{
  "widths": [64, 128, 128],
  "attention": true,
  "upsampling": "pixel_shuffle"
}
Rows from block 9, named by matrix and row number. Each number is 500 + 50 x the weight over its row's rms, rounded and kept within 0 to 999. All counts start at 0. Numbers have three digits each. After the name is the row's rms in percent of the matrix's.
# convs2: second depthwise 3x3 conv (model.decb.0.1.convs.2.weight, 128x1x3x3, trained with AdamW), a 3x3 kernel
convs2.0 114:497582515507377489492506496
convs2.1 098:482475477449624483483454482
convs2.2 153:507509505509351501503499506
convs2.3 119:504488494537395489505598511
convs2.4 134:495514497491648516498498492
convs2.5 119:507494509487648512506510502
convs2.6 101:501507503513647509504522503
convs2.7 117:503508495502644475494470503
convs2.8 107:515522513521641524506522510
convs2.9 071:503499504503649511502511508
convs2.10 071:479441485443443423494426480
convs2.11 113:505488502480647496499480501
convs2.12 084:510547510590565540531571517
convs2.13 092:504517502524354508503517507
convs2.14 137:470433474436537432469437462
convs2.15 132:500496503581459498582587497
convs2.16 069:518557528517435615495513511
convs2.17 053:436500443439487438430501450
convs2.18 115:497478492483645483491496490
convs2.19 095:497515503521357480510471507
convs2.20 065:507507549471490633494468517
convs2.21 091:511538516538624540513542518
convs2.22 097:505504507493352500497483505
convs2.23 097:475503476578579594493508503
convs2.24 121:494480492491640508487458486
convs2.25 104:488491487486647487493496486
convs2.26 048:514568517566565564519565510
convs2.27 091:484436476433434434480440483
convs2.28 127:496518494521354501500516501
convs2.29 086:506490497499430504514632505
convs2.30 067:520466508447388465519438510
convs2.31 089:499502491495352492491486492
convs2.32 120:497529502523357496503473500
convs2.33 140:503531503531361526509523509
convs2.34 092:498509498503355535488505494
convs2.35 071:491449489438395455489449490
convs2.36 055:512548508565580557513576513
convs2.37 105:511545511510364534514499516
convs2.38 070:502482476605546493539582511
convs2.39 125:496521503563367512507511507
convs2.40 078:510631473476554467505495501
convs2.41 123:505524518463364519482468508
convs2.42 070:493558502557587560496568498
convs2.43 071:495571531437570491457427481
convs2.44 146:484486492486646490490484491
convs2.45 103:500507495529631531496559497
convs2.46 111:501507507504350498502498505
convs2.47 083:480447475476618448485475476
convs2.48 074:495469494456371465492461498
convs2.49 072:507491500502496439507389421
convs2.50 113:497514499466630524472451479
convs2.51 108:506501508513459642506514496
convs2.52 063:504430506438447429501424498
convs2.53 066:458441457442537435468444453
convs2.54 074:479519498430378520492463491
convs2.55 061:526560539560555566535560531
convs2.56 074:522570530565510580527562533
convs2.57 130:509449504470390424503468501
convs2.58 086:497407478483605481508462496
convs2.59 093:510509509508647512509518512
convs2.60 102:494496506479403480508392516
convs2.61 072:496603524481584539498451504
convs2.62 071:499484497487355483492479487
convs2.63 146:515536514536371534514536516
convs2.64 058:501505503507649503503508503
convs2.65 124:490519490524636532493541489
convs2.66 078:516416510436437456506429507
convs2.67 125:494494501484635438503502504
convs2.68 147:503512501526357533506498505
convs2.69 089:508478505481645487498480502
convs2.70 076:483402446467484415494470486
convs2.71 109:497479502475643486494476494
convs2.72 080:467553490551594555481557479
convs2.73 087:503510502509351503504503505
convs2.74 064:502513493511643524500533496
convs2.75 100:506504506497646529504508508
convs2.76 080:492506486505351501496497489
convs2.77 071:490450476475392437494448482
convs2.78 077:473568479594586503491516480
convs2.79 063:549502512631552511505505499
convs2.80 065:500473496486359461502515493
convs2.81 076:472409452488555506473429454
convs2.82 134:480472480475637487481479478
convs2.83 100:495488490492647505488509480
convs2.84 085:511568520505395576482497514
convs2.85 082:495501484488531355491496494
convs2.86 138:487464488478642500491499490
convs2.87 078:483556543469601566492466480
convs2.88 097:499428409505471409497501499
convs2.89 053:462544471555608539481538486
convs2.90 101:505471504442383461497444496
convs2.91 066:477468472433435499448409478
convs2.92 138:496530503524355505501502501
convs2.93 076:520543511525615563522533528
convs2.94 082:510525494639510457510480504
convs2.95 155:497476493492647489501498493
convs2.96 148:491477489478361477481473483
convs2.97 039:503526496525629548499547493
convs2.98 139:502509496497351510490492503
convs2.99 087:493461489459534623479537534
convs2.100 111:500488500485649495499494501
convs2.101 084:512517514546628513491551523
convs2.102 104:491484497486630551491539528
convs2.103 082:501516539497477363496538499
convs2.104 097:492479491513644479505523494
convs2.105 113:500535501519361521507531505
convs2.106 059:517510510514641521524523518
convs2.107 111:519519512506639535516526508
convs2.108 071:481432466446549422476440470
convs2.109 101:504523508524355504510495512
convs2.110 209:514521512527638524512534510
convs2.111 065:487486500404471486441409487
convs2.112 125:497505495504352481498490500
convs2.113 122:497498497484486523476631439
convs2.114 100:521549513444398553494449521
convs2.115 110:487483487443620442484486480
convs2.116 102:501496495500350495499501498
convs2.117 055:503514500513646515497525503
convs2.118 110:495530512530361482515484520
convs2.119 146:500538500543369529505535505
convs2.120 090:476441476438425449471435473
convs2.121 068:507518513528641517511526510
convs2.122 081:529552545523426585528550524
convs2.123 093:499535510534629534493546506
convs2.124 093:505532505529360521508516512
convs2.125 104:492451489467379451492461490
convs2.126 061:539550540569461537542575543
convs2.127 112:494504497505351510496503490